config = dict(
    targets=['balls', 'style'],
    norm='batchnorm',
    beta1=0.9,
    epochs=46.3,
)
Rows from block 5 of a small image classifier, named by matrix and row number. Each number is 128 + 24 x the weight over its row's rms, rounded and kept within 0 to 255. All counts start at 0. Numbers have three digits each.
After each channel's rows are labels from the 100 images, of 14848, where the channel reaches its highest value: "top examples" is what is common among them. Only what is clearly more common there than usual is listed. The data: made-up ball-and-stick molecule models. In brackets: how many of the 100.
# conv: 3x3 conv (model.blocks.5.conv.weight, 128x128x3x3, each kernel summed), inputs 0-127

conv.79:142113099164155115118170083158159088108134112147096138098125102131142105119092102120121109152136160128103097130126179127102152094084123091133151149148152190091110109106131108155098095105109113107132104118124143114127109163131121112119127131095159090127095154126122111095134147141087139115128103106145133120141143167066078141096148163128105129116120132110121115145157070114110125133120
top examples: balls: three (99); space-filling (82)

conv.116:097121091159140104101162138129096123141120134114118107090139109103131113096087101141107115089112146144131104146111099109099103123093079112135150115129090144093135103081107112143107087092135147098087101113118109091088130170124116107147174114125116141138153097127157117119155178098104112127111095083133145129108178167097100134144126132109108139093106092121114122111146126109108113154105
top examples: balls: three (36); balls: four (31)

conv.44:082116109138124116120148144128095106134105110089122103116132103119156120095096091118103103098103123129108127132120082106109098122096114097135133097114111142100126085092119087138145082127131162098101112095109112096081113185132104100146182105158111129137144118171147165121148158095129134122088095091130164123127159148125088131152134101119118133093146104124097132106135137100094099137118
top examples: balls: three (42)

conv.19:078098113111137103124111130116073121132130110053101126113129101126127099118114110114100122122092099088099121121134053075121126110093116101103075099120130109115120104119144123112125107149122116122124101104107063102071126149147098117140121126132102096104110127146131135098143119120115115138086127123126129100138085093115104129120144066119123128134118103126111121139104099105109101105113
top examples: balls: three (100)

conv.61:093138174109088144154106109076121086133159139120109147108153133099134145129099089136089092104143109128138116132098117085132131138127137146132133162138062140127167110084111150117129077121142164119091127123135105112097098126143151107142158089160130131126136080150121106114122114126120087151164115093148136126123119106090156123149094116152120119113116135096120111097082084101092138153107
top examples: small balls on sticks (63); balls: twelve (46); balls: eleven (32)

conv.52:113122110118124123119118132120132111207130255152123127139150122119106115123131128123115101130122139107234132092124139122122132118132126130125140116129138141116108136121121124092122144129109162127121117110109138127119119096149124137089161145159139199114142120126240132126117126111107133118125128138130128132129131122115117122136128133127130126101117133111132142131123119124112119122133
top examples: balls: three (97); small balls on sticks (94)

conv.22:135149141154133142148111167128121160154098141121163129107128142083118136116131153160146112083097130146132133124098149138160120158142066120128115144081085126132154133135091144103166117159132116111078128160131069133121131110132138141148130105135118123138106083124180177138177110077129075155154111125107138155096134134122144091155143127153115152130156154122135114102145144154149110125082
top examples: small balls on sticks (82); balls: three (44)

conv.58:059133135107127122112110124137075115109118107091182099138117155096098129137130131139139119068081107135102144124121085112148112130137086151094114185129122123140082153147146129098129140126113110115127157100122092153081101136100149133143112131107115107075100112130147126161124128076119107127103131136091109142076111103130135122123131091123105122110103136094125116145119116161138078115119
top examples: balls: twelve (31)

conv.74:046135150129093144119111131121077119109122109063166108146118162102092136133126136122121131100073093122092129166123066089133129151149105146125149171104155125149124151126136125103136131125142129125107138112118073127062132137107138141140118088125086112098095106118116111138119116074124115117163125139104127136101142127136151122122111075134138121110129124121133109121125127146128074116132
top examples: space-filling (99); balls: three (44); balls: four (36)

conv.45:124083100154137097079138093142119098135108138157094122118138069158109079119121094075110108157125134081121101103127143144109132078092143090104158117132152139101104093102138116126119105106108136123144105103103149102142118125131095099098148155110130134108114136124136102097119140133120150085087117110135137071144149151106087127111143110098149145140102093136108139139156091101101151145127
top examples: balls: three (86); space-filling (76)

conv.32:123105118134122072123128114097087104145115178173091115118145097136143092113139106069086107119147111091148112126140125145116107101122091104076187121119147105140123088110143120132130129138134136138140113111113115106123119128145103107130140157118117146144100145130148146100112178125128143103059140110096129092100165146129111104116112112093114128140088099157064123141131118090117151127120
top examples: balls: ten (26)

conv.113:126119105120129113112131098139098108104112105126111105100130101138178109099091118136137107106161095128095087125163103123097111093107098100125135086129133135081086109097143100132100088075124113082091112126134117112124087182117113099157135107098101133124122166129080126119128172100085148115097092081152138114122116121086104136127131118105123122118115122147118101165095112117113133132128
top examples: branched (90); balls: twelve (61); balls: eleven (27)

conv.63:087112122147147152146154143135116153111129132108183109124118156130152145119134143133146153099086118124105121142159118107171101149126116114153100152102127130133127128143152118209123113124153155130085155140158119121100141149080141140132136106107107191129091145136059165149137176119129136172192120119123140144105154163123151100117124109109118138108131119115121131106144140174142100151112
top examples: space-filling (100); balls: three (83)

conv.38:118093089135137112106142093123136100119124137158084095111136080138136085100118102088105131149106135098115077108124150148109142092110130084115176097104133144120098072091133103128120095109135122116129083106130160080150105131128092087119136140115143127127110121110118106077131152113103132116108098082144120083110136121104115098105113134087133134131101086130095126109138105096111154133142
top examples: balls: eleven (35); balls: twelve (33)

conv.65:124098105158148123106136117121131097164114197160075116102140106135130092114119084097090113153123164098178101118125166147090116100095106110127158112123125149104120106095153122104117104130111145124125100109103143097140107107138115111081168139132129139102127156112218109087139131117116147094127121109118110103125134128120091103101121137103115135111107122123116135135156098091098127134118
top examples: balls: three (99); small balls on sticks (80)

conv.71:104141149120146159125104127180073111128124112101152138116125147114154140151114133149156151170099112148126130125111106106129125140140083135089127167111102124160114151150130145076144134159119112121092114124112087170087120098141151148153100094134122103060127162141188112143152115100138096150119172166131142166149135115122139119140113091137097114092116144137135128153137123150142082099112
top examples: small balls on sticks (74); balls: three (74)

conv.21:070124143128143123113081104100106145131106167117143104135160133139118156136119149100151118044107112112155156097110103131149127138159080137088099140124104107118120127130124135056167142104111138105096140088090097139089120127130125128150146124096137087091107136101192140144103132074119133134111138123136146140131131130134122107134128092142121145095122132116123094144128134150170107134102
top examples: balls: twelve (41); balls: eleven (26)

conv.126:082112093137135098136132136102116148101127115109101112105139105127186120160144135096135138071097117099101109161162123124127101124123086094142088124075095108154136099120143114160132131116159120151100124120131107126111146184097098133163133123131104132129099138109088140091152155122118134125130129116112139098048106123134137098114109116114087122119132063160099125098136137130108114123108
top examples: balls: twelve (28); balls: eleven (27); balls: ten (26)

conv.117:117166144131114153154130139119128133140157149110177131117121166096108164145101130139141137092091141158131118091144128104158104158150129144145132174115092154125137145105146131210117106088147151120125125101166132143106155142090160141138129109119127241127101121140115144131126165117112110143170110104109126155115154153129155122131118119149111135108143151097105139127136109166118113131120
top examples: space-filling (100); balls: three (97)

conv.90:091123121114123098122123132112091118169124149101109129109104113104137117116117132138101112103105140124164108127113116104129146120139128131129096152118128119123107128106089097112137142144089151135138122128094106131104115073127097114125155114184133143139163090133172143126143012102093080102094096110082132132108094127119110139139110128140146075117124114101131127097103122112122106129087
top examples: balls: twelve (45); balls: eleven (27)

conv.100:103147130117105144115121122150103112100111113111192110141116172078111143114127128129123156109084118125087121143145100114145125146133113147119148178140110144128120135137132158149106099126129154120090141125139096123113153127086156129142117098100127138125114119122099127143097140078120103158160126117084128148107202183140152117104120116140101112092137143073112099140137134148172062141097
top examples: space-filling (100); balls: three (50); balls: four (32)

conv.102:126129133109135131140111135111112124208127242154134123129143125133113133126130132136134119120128128121217136136110127128129114119123113127127131139131129130137125134140123128073117140147119145130130123115110132127122129109174135132109163148161132176113143119123255124124136111119118131139139145145126119133125118103105124127128118131122111124103113135122137138135117140131154125112127
top examples: small balls on sticks (99); balls: three (98)

conv.98:138119106229163122119160134150136144110115090133118094110108137117168108112112102116105129138122194117076092136149183160096149130098092122120098145157122152109132126137137131134111095098111107117138112128110143110143123162121121117132152145092130055116112154124119121100152138129135111094127111116137132127128134180128102138136136141121132141148114108107122127139200105125115142162141
top examples: balls: three (98)

conv.53:155114134125141126148118104132112114109126115107188151127116159134115146141117114138128118166149147153144126136084082074149125145120088122098160184121120144145078121123071146112106095154145133124098132143128109120089111135111166120084117070091129124116102126140133136131118126089129135134149141105115121162126160156096150102137172125130058128097087124117134100127123118146122069120112
top examples: balls: three (98)

conv.20:096122142097107145124095108116097115098111107091170116128109152076115128138110131138135126075120079127097124129108080102137093119133101142109174151106089123137087158151101117100102125150125117112085134121124089151096105121109150143103096066118120113108102106113120112151097120069115100127127123156138118148116145127101152131115109107136118119072116135152147095115108138150130069107132
top examples: space-filling (83)

conv.105:123136110176135119115150132115119123126125118093144110127128124113117120116118131114131144100133148140098119064136146132134142140132128124116089125142107157116128127120128135227142117098138142109119127177166124126132151135107118115134136125107141255137091109134061133121134178112138111131149112098137144121136122161143134140138114135122127129136135122113104129127154114140144129148121
top examples: space-filling (100); balls: three (97)

conv.96:051129139128094117122107113134078128119129110090141111121124142105092119119094125127124114064109104140110149121108065121123110144128087133089169158146103124112111131117141128105134119119137126113068143118120073118092108120126127130092126090119134106093129096142150125132123113049155107127119125122119138143111155142138133134119123096114123133075113148129105098136126130120131047125117
top examples: balls: three (46)

conv.28:125087106169140105101161110138131093141115136145069113112134077143114087109112085087092109150136141092130103113133143133088138090089139086132161094141160157113116089098145101131116098120113137117139095111112143095119103121131076092107141141123149128121117134129134094081144133133109132087108109103126135069147156144106091131117154129098141141139121104140113134149159095086107131137142
top examples: balls: eleven (29); balls: twelve (29)

conv.10:097134130154127145115101110124091160124135117130184142119131164120112151181132149127172154134123115125111134150119111119147085136131085134102176179107085132166101148154099156119097120145130136134059144120128118158104144139116170155107125093105116135126085129106131113143126133080114123131133186146119132154143166155076143106108123121151125121087112120148150114126152131170139107118091
top examples: balls: three (79); space-filling (74)

conv.75:087116110111109078099103091141092083141099153156092102125136092124130094127117099086086122121124095070148114095128103116118114086117146107066170145108131078123095103090126108109127112122130133144124103093110126100099139125139092119100118137119107128092114138133127130105087152110119118116073122104130118102134141124122124114124112079117154129132106084148094119137121090106098133121135
top examples: balls: twelve (42); balls: eleven (30)

conv.87:129125122145128127120141139110133117171136193119118127133135116124120126114129121131133141126129140141173127075124136139122136121120130127129115092135122146107121130124124131177138138124129168114131122175142124132137115110131129119100145128142139255146116124130135122128133150125134125121133122126134138123123125140125120124127119140118132129127124131131135137121138133121131130140132
top examples: balls: three (78); space-filling (72)

conv.81:063132135124100136124111103109108112110118107074157120122108159098117131143110117125120114096089101135102129153138071061134109140131110144128150158076123131135086144128112152108115121143123112111107141092123089144058120127116146143125103106123123123095069100119139104143106126086105106118130115157135098148138146132100145106110106092133100122114116128119133098132113104156092069093119
top examples: space-filling (98); balls: three (41); balls: four (36)

conv.122:114118122154132113136148136072136155150131153102151084119138136124125117091122145137101130074115189145146118130078134129160134158144099128166096164170078195110142114115105101149156121124156145131134129144144096124117149113136109127152161115130141139137138099170136159145151110102125149168170089095146147142099124150137129124123122129099083134111142147086102105096135162134119082140128
top examples: balls: twelve (40); balls: eleven (26)

conv.55:097143101142123123115094117136056140139109135098151101135106158142086116143128139141156126170071115105103129122149091136153131142146115142068131153121104115133122154132147144091145148104131130137080120118124069128110142129129141145073140103125074123096124114129149157142113134095142149127110131140107140142154152144137142119133124072147150125119088130079124081155151155168102085138123
top examples: balls: three (100); small balls on sticks (64)

conv.97:153125115178137111110174115155159094098133084136089137100117101129139107110098099138112133157129167129079083129137164127104148105096137108150147121152133172096129108098137097185107093080131118111134112128135141104132124144116108104135119122094143117140115156136083118108175133140097136107137092085148135109145157181097090164117149155126128139135140128128124141140170089121093126143136
top examples: space-filling (100); balls: three (98)

conv.9:117109105109115112111117105127111127108121123128080103138133083135181106082115112113113119087152096134105132109186107127115099106130109097133154086095116109106103096094154089125107106089148099128131106121147146099123092154110110100145130125108106125109089147097100142129110169093098156129126074083132110101103105092111124090105095106122109128128109111137105097161092108103113133119119
top examples: branched (92); green ball (69); small balls on sticks (60); balls: twelve (59)

conv.0:113100154166107121126135153096107153103138106105106120140109126113140107091134118109089163080102152104096111134107116125132129154139097097138118144125098131131160076117116105143127109118170124156094125116120093076132123170143083111201148112155116119139133113134084139108177120102117134128147098105121127108075116123124147145134148107090142127123139092099084113081131153104102097146145
top examples: yellow ball (71); balls: twelve (53); balls: eleven (30)

conv.37:110132135129129125119093124160076122105125109104138111100117131080165107123133140108123123047121089098100116115117104133136123136136103109084126134113111101140071120116130133119097115112138121133068132119135072120125112153102127143158095108101102118133100114119124118105131111036111062131114115116090117140125141149118127095081122137131140121129097142115101123117117116128148080116109
top examples: balls: twelve (40)

conv.67:138076110188156111098162119147143112116110114146080105117125074133106079098121095093092122151127152104105092123129157152104144093099120093131174104166133169120118090121128096161121098127112123106121115129120130102146103148132079096122142114109156131140113127133106106093152148121106125095116096110123130076129152160095088131125148155089132128126114128139111114125163100097131123153129
top examples: balls: three (95); space-filling (94)

conv.29:132122139148111157114128189107146122104144069111125157146109157107112150131140120125142173142107170149094121191121161093113102141117137149158121165135155128086175139112073137106119149091136112130145131144121135121119156122136161120137119116132099062108150112115134138125201068134114087120168123120120113132118151158147129155129131142129115123125134143089150153095155108138117112131131
top examples: balls: three (100); small balls on sticks (67)

conv.119:103100119128114116132131102155114112126106137161104102116134107168203109111106117119118118115144105112127136120191132127122119111120111111122166107081150123131101108110191099124096112135137117113120118098131161101107071161124107109141129156113129125104101184113122137126126177107098187131124115103141117112110121108099120089106122112109122137133098118199116101151112099119106169123117
top examples: branched (87); balls: twelve (64); small balls on sticks (61); balls: eleven (26)

conv.104:103102134118115078113117103106066127137122148162100089126144116122122075105142101076075120091132111071148109104117120136123124115119088107071162127125136121134115083109120115110129119135128143147109099107104099082113134112150094100128126129150125126133123114137132137092099135112115103124079111118106110088113143128124128118127129113078142134124066096131060104125120101107112135131141
top examples: balls: twelve (39); balls: eleven (35)

conv.24:138110113086168129119118109163122131146138167127102128121134104145100122112130134120143161183116113128152111111149087125119155131130132082094196145149134123116113100078134100087154122106135118142111105167148097104106123137148100109147117095131097094106152118151186122088094138118127166138134106074129150116166152130104128183133144098131144130103138119133131118179118168120141101114154
top examples: small balls on sticks (95); balls: three (85)

conv.46:048120126136114130117113113135068132115103097050144094129120138121093121125109114114119112102095091107098119136119045101118135137116086121121105136130127123131114132122142129110107098123129121105084128102120064118065125126126121130101116117111106082095106101117123104130115120075150119108133115127092122128119120122136125113106128080134129121101122114106117098127130101129120077115133
top examples: space-filling (75); balls: three (55)

conv.107:116115104132127106115119146116127109162122150104149120126115102122096118102122129153140137127107142148125104145102093088131138124105131097114194165168134144107110104111054101085108108091128154146117111146129127096087129139141095115107142099121105122102163098148178118129117114111125140113115088086159189128167166154092112161137151098118145133128125060106128138136158136138137104140127
top examples: small balls on sticks (91); balls: three (90)

conv.54:053098090136152100118141112120080108145113127070107114109136094111137102098118094106095130103097120093128107121133070082119145096099108092143089106147119146109122088102145097151132086123130136122106097123118071093085116150133094088147142118135137111154128119125144135100153122113120117127106104090122132091125097112110102116130113112109119122104133092137098129123119108108104097115125
top examples: space-filling (82); dark backdrop (77); balls: three (47); balls: four (33)

conv.118:113137108150133133119147146100132122150149174105140130126136121109132133146131133131146140106133135154163135062132136118131139106122126123132092102110111143116107121129112129210128117126126157115130138155161132156126141118121136126116143125128138255130101108115134115125144171118121110135143127127125121124131117135110131127119128137115131136122128134122114137123138125141134122139129
top examples: space-filling (98); balls: three (91)

conv.6:135105105102107088096125107145127079134104163173100133132147087132143106135145109080096120138139096092144109109152106120113136078116127083088192141103157112122067105105151126116108106141127139133132107101118133108093128120118105104113124113130145136105105141120148111106102156125095160107081133105129108102122176143105117124108147115129130134103125085160097124164111080089109105122135
top examples: balls: eleven (33); balls: twelve (28)

conv.48:123133067101132078108107087136126096149122187168093136118147098139134102133130105103106112162133112105173120125138096156105133080105127094080153150119131120134056106113149136109104113141111140139095099117116117120128126114130112116107149124149136140096125152111171118105080149111127148116083139111149113122133130126104108125086138117115128125081114086128111105176113116102109086125151
top examples: small balls on sticks (76); balls: three (56)

conv.60:063099107119145088104109119134050123114123115086139133135131132101125094119105115098091115092138114106119124162119052103140111131122078124093112130134137129132104133129137119117121120139142132116059139121114057121103133152101129140091126112108125119119124105112138117142120126075116119130105139133087121126103125130124140097108124100096147128093092102123105094097113122125096075119125
top examples: space-filling (95); balls: three (58)

conv.70:131102092167151085120174111126133087117134123154089113098134087129127089118094094101088110134133163116104090080121149128106127086102094099118148121142121175115118101094150106173133094111135133109110092134132128096128129141110102100113138133120164161141094124132104110089151149117103128097098110100130130102124162166090094131123127148100114133107126104115082145123160095101106134146142
top examples: space-filling (87); balls: three (72)

conv.85:089119129188143083134160134125142116156150166143093132113134096123126100120152133142122123149115200109143111111137176139111115120127121111145121123154081200103145114107130106113160140110115144145108094141117129107138106091128103112101183128160159124128140150150185143097172100084120134098110126108126139120112133144106068137152133150121144144106128149126140143120178140101129124145131
top examples: balls: twelve (39)

conv.112:115128147184108159130110163114089146099119102128184116146091181123137146133142177122125130096143169155081140173128158115147134157160078142113107205123130122139167168153145136143118145104130105142118156134143124122100137118136140152105112140112108140118089132132084119141138112102121126135207121146129120148130136159153149130141099111162130124107124110118125100125157119158147141143109
top examples: space-filling (99); balls: three (88)

conv.72:128133089105100122142101133110106114084119138119152118139090134118102139117144156144131105089123101153118168082163124121164121133165111129084126160112147117139124158144141117108171173149119100149132150157122117140136122122074120166124076147107118165081077089129097167143080114110149133155114125137143103152119122121159146074139107105138116128133101111115147106151102144166108128109087
top examples: balls: twelve (45)

conv.49:155111132156116151136136125120141122102114088155117110100098130163115126121101083092100121166108140129061092144117168128118094116097130120151161135103125115100147115086120115142092076109143095098133112110126163107149103175095132102137119132087085115105109114129074118080137152144126137126150100087101094106128154162126119115108133121129117140142115119106114118112164093127080146140099
top examples: balls: three (100); balls and sticks (71)

conv.108:130125112137138110101117112120079111104113087110159111149103147157106116146128140106128133153107145094077117146102103168137128121124098127081102159148126089129095144150137136103124149117109116135087118133115093134136159118085133146092149081120078089130172118093125119127117097114137171103111153158108142142123122153138123150129105107115169129104103132069094091079132163136149086148144
top examples: balls: three (97)

conv.77:123081102139142112132156108129137102117125135166074104115149097117123116099133093078087110122136120106122076139151131132102126095107129081141178128116119135133104084092130086133097087114141126123112100109127137086127114143094089089149131109112140116121100120088115100082125156124105132126124098086106119089103154134109125106097107138115115124105131054152111108129134106091111132142123
top examples: small balls on sticks (72)

conv.7:091110105111105139118121091111113108113107129125126118069132132144154106091100095107094124114110090132117098112092114106119130122106128106119111116079105111115104094084124137113086060110131131115115107105130129075111072143144133085105126138108109136099099137116110117105103130115110126126147083083145136106130109111082126093109130100092124129137108100086081132123108106115073139126112
top examples: balls: twelve (65)

conv.115:117113115117127122145144101183143105123117146159128114097107137091170127112101100111126105154066110106136135109139130089127138128124140120126196156067114104126101118090135110128104097110137096134130107098119140119068124119142128111107105140120112130084080153132132124112130152142130113139112101100151092108125163123137151105109129082131104129107134095107116134145137063130060108106104
top examples: small balls on sticks (80)

conv.23:143111088113154108118125110140117112144116156154069122109145081130129104115135088099095119162140143095166096151116132126095134101088127086112156140152161120121116088110121122082119096129117133123141077099096129087118103109125100104122126126133127055108132153101182118073126102148120135112088115108107118098154139122106090125116137119108132136123107101119103137133128093089105116117156
top examples: small balls on sticks (100); balls: three (93)

conv.15:119082113111131067091122095121084101123113129153092100123135096135120056126119110102094103132117117075136124097120095134119143090109102094093165114109138116133090093118120104100121130136103133134081111100099096100139104103125089116119126127144132124117134118152138124113105122078091125122064115126137115097132144125089117113134146125099149132135071115144092119135106095106106112123136
top examples: yellow ball (68); balls: twelve (50); balls: eleven (27)

conv.92:054113163115116152149123100109075131117117124075145109121122151103118130121121124112123125081088066101112127145113040073133119129127099137137140121099134125148124133130144121123109117140145126113094146109135072119055104150107138133136118087119110098125094104121121110133114136094132122137150112136127119130120140122128156096101112077124118127081122137151127112121115110139130081112125
top examples: space-filling (61); balls: three (25)

conv.62:058125129121107136098119122103102096120106108072176114135103151102101130158113128113145127118090108137104132135112073055141125116134132141120133184110152136126101156139118138085123143129117110119119139110119101162052128100136142136106104110129123110086070112112147099154113112089126110108135134152123102136120136119127133096123131079128135121109125110114133112124118117171113084089128
top examples: space-filling (98)

conv.76:118103077153133095110138097134129118122116144112092117101112096140118083121121142142118121111103201122131114086106141124141122125132135093137107126162133185115109106117123095120159119131100120139113100131116134129120109078134100112108115077147170130099099137134159116104164076077084148129125132111131141116141139142095101137162145113114173142084121176109134121125143077106136081121132
top examples: balls: twelve (38); balls: eleven (29)

conv.111:081147142091135136134066127108067111117108100114155132140145144107140148137147146133147109117089078137111126141138091125143148133149106169087113144131110115139123151152128146043158141132125119113081149110115090145099133118117156140164110133139099054082146131113161131146109135098139111141116148149109113150128104089147129106138099103152136096117117130139147117121098124140148112094106
top examples: small balls on sticks (100); balls: three (78)

conv.17:075100092117143095101129100140080111127109115065099121121136091132141095115115100096098121128103107085114115112134056078109133096099124090099077102132150127112107096114152110129123106130126127131106098112109075104079124147124091102146135108129118100117124137129122127107129118107114135118087125108118139094126088101114097136120143085112129135116117099133114132134104103096110083118133
top examples: balls: three (62); balls: four (29)

conv.31:137134107142156113138132150109127116178128222171091143112140100113104112117113121132111105129115180115207112150093163123122122133108109116137162104129119159109129113100132122090123125113112146131114106145107128096126133069137116115092161133148141150122127135128243134113146087120108135126126139111130108129127146127125099105122125134125133134116126120110153116112154124102107109120140
top examples: small balls on sticks (98); balls: three (95)

conv.2:124146104134140134122120158115109157142129108110162110118113177127125146109136125157120127160077159161122128150178139138129137151138098149130147183115105148117136157147125153073155152118118098146135138150140113151116128115160154148094111118156120065099155110131186135137161096119170127122171105153117091149145141126141151111144152119108119105111090164083114130178144138162130097106093
top examples: small balls on sticks (97); balls: three (97)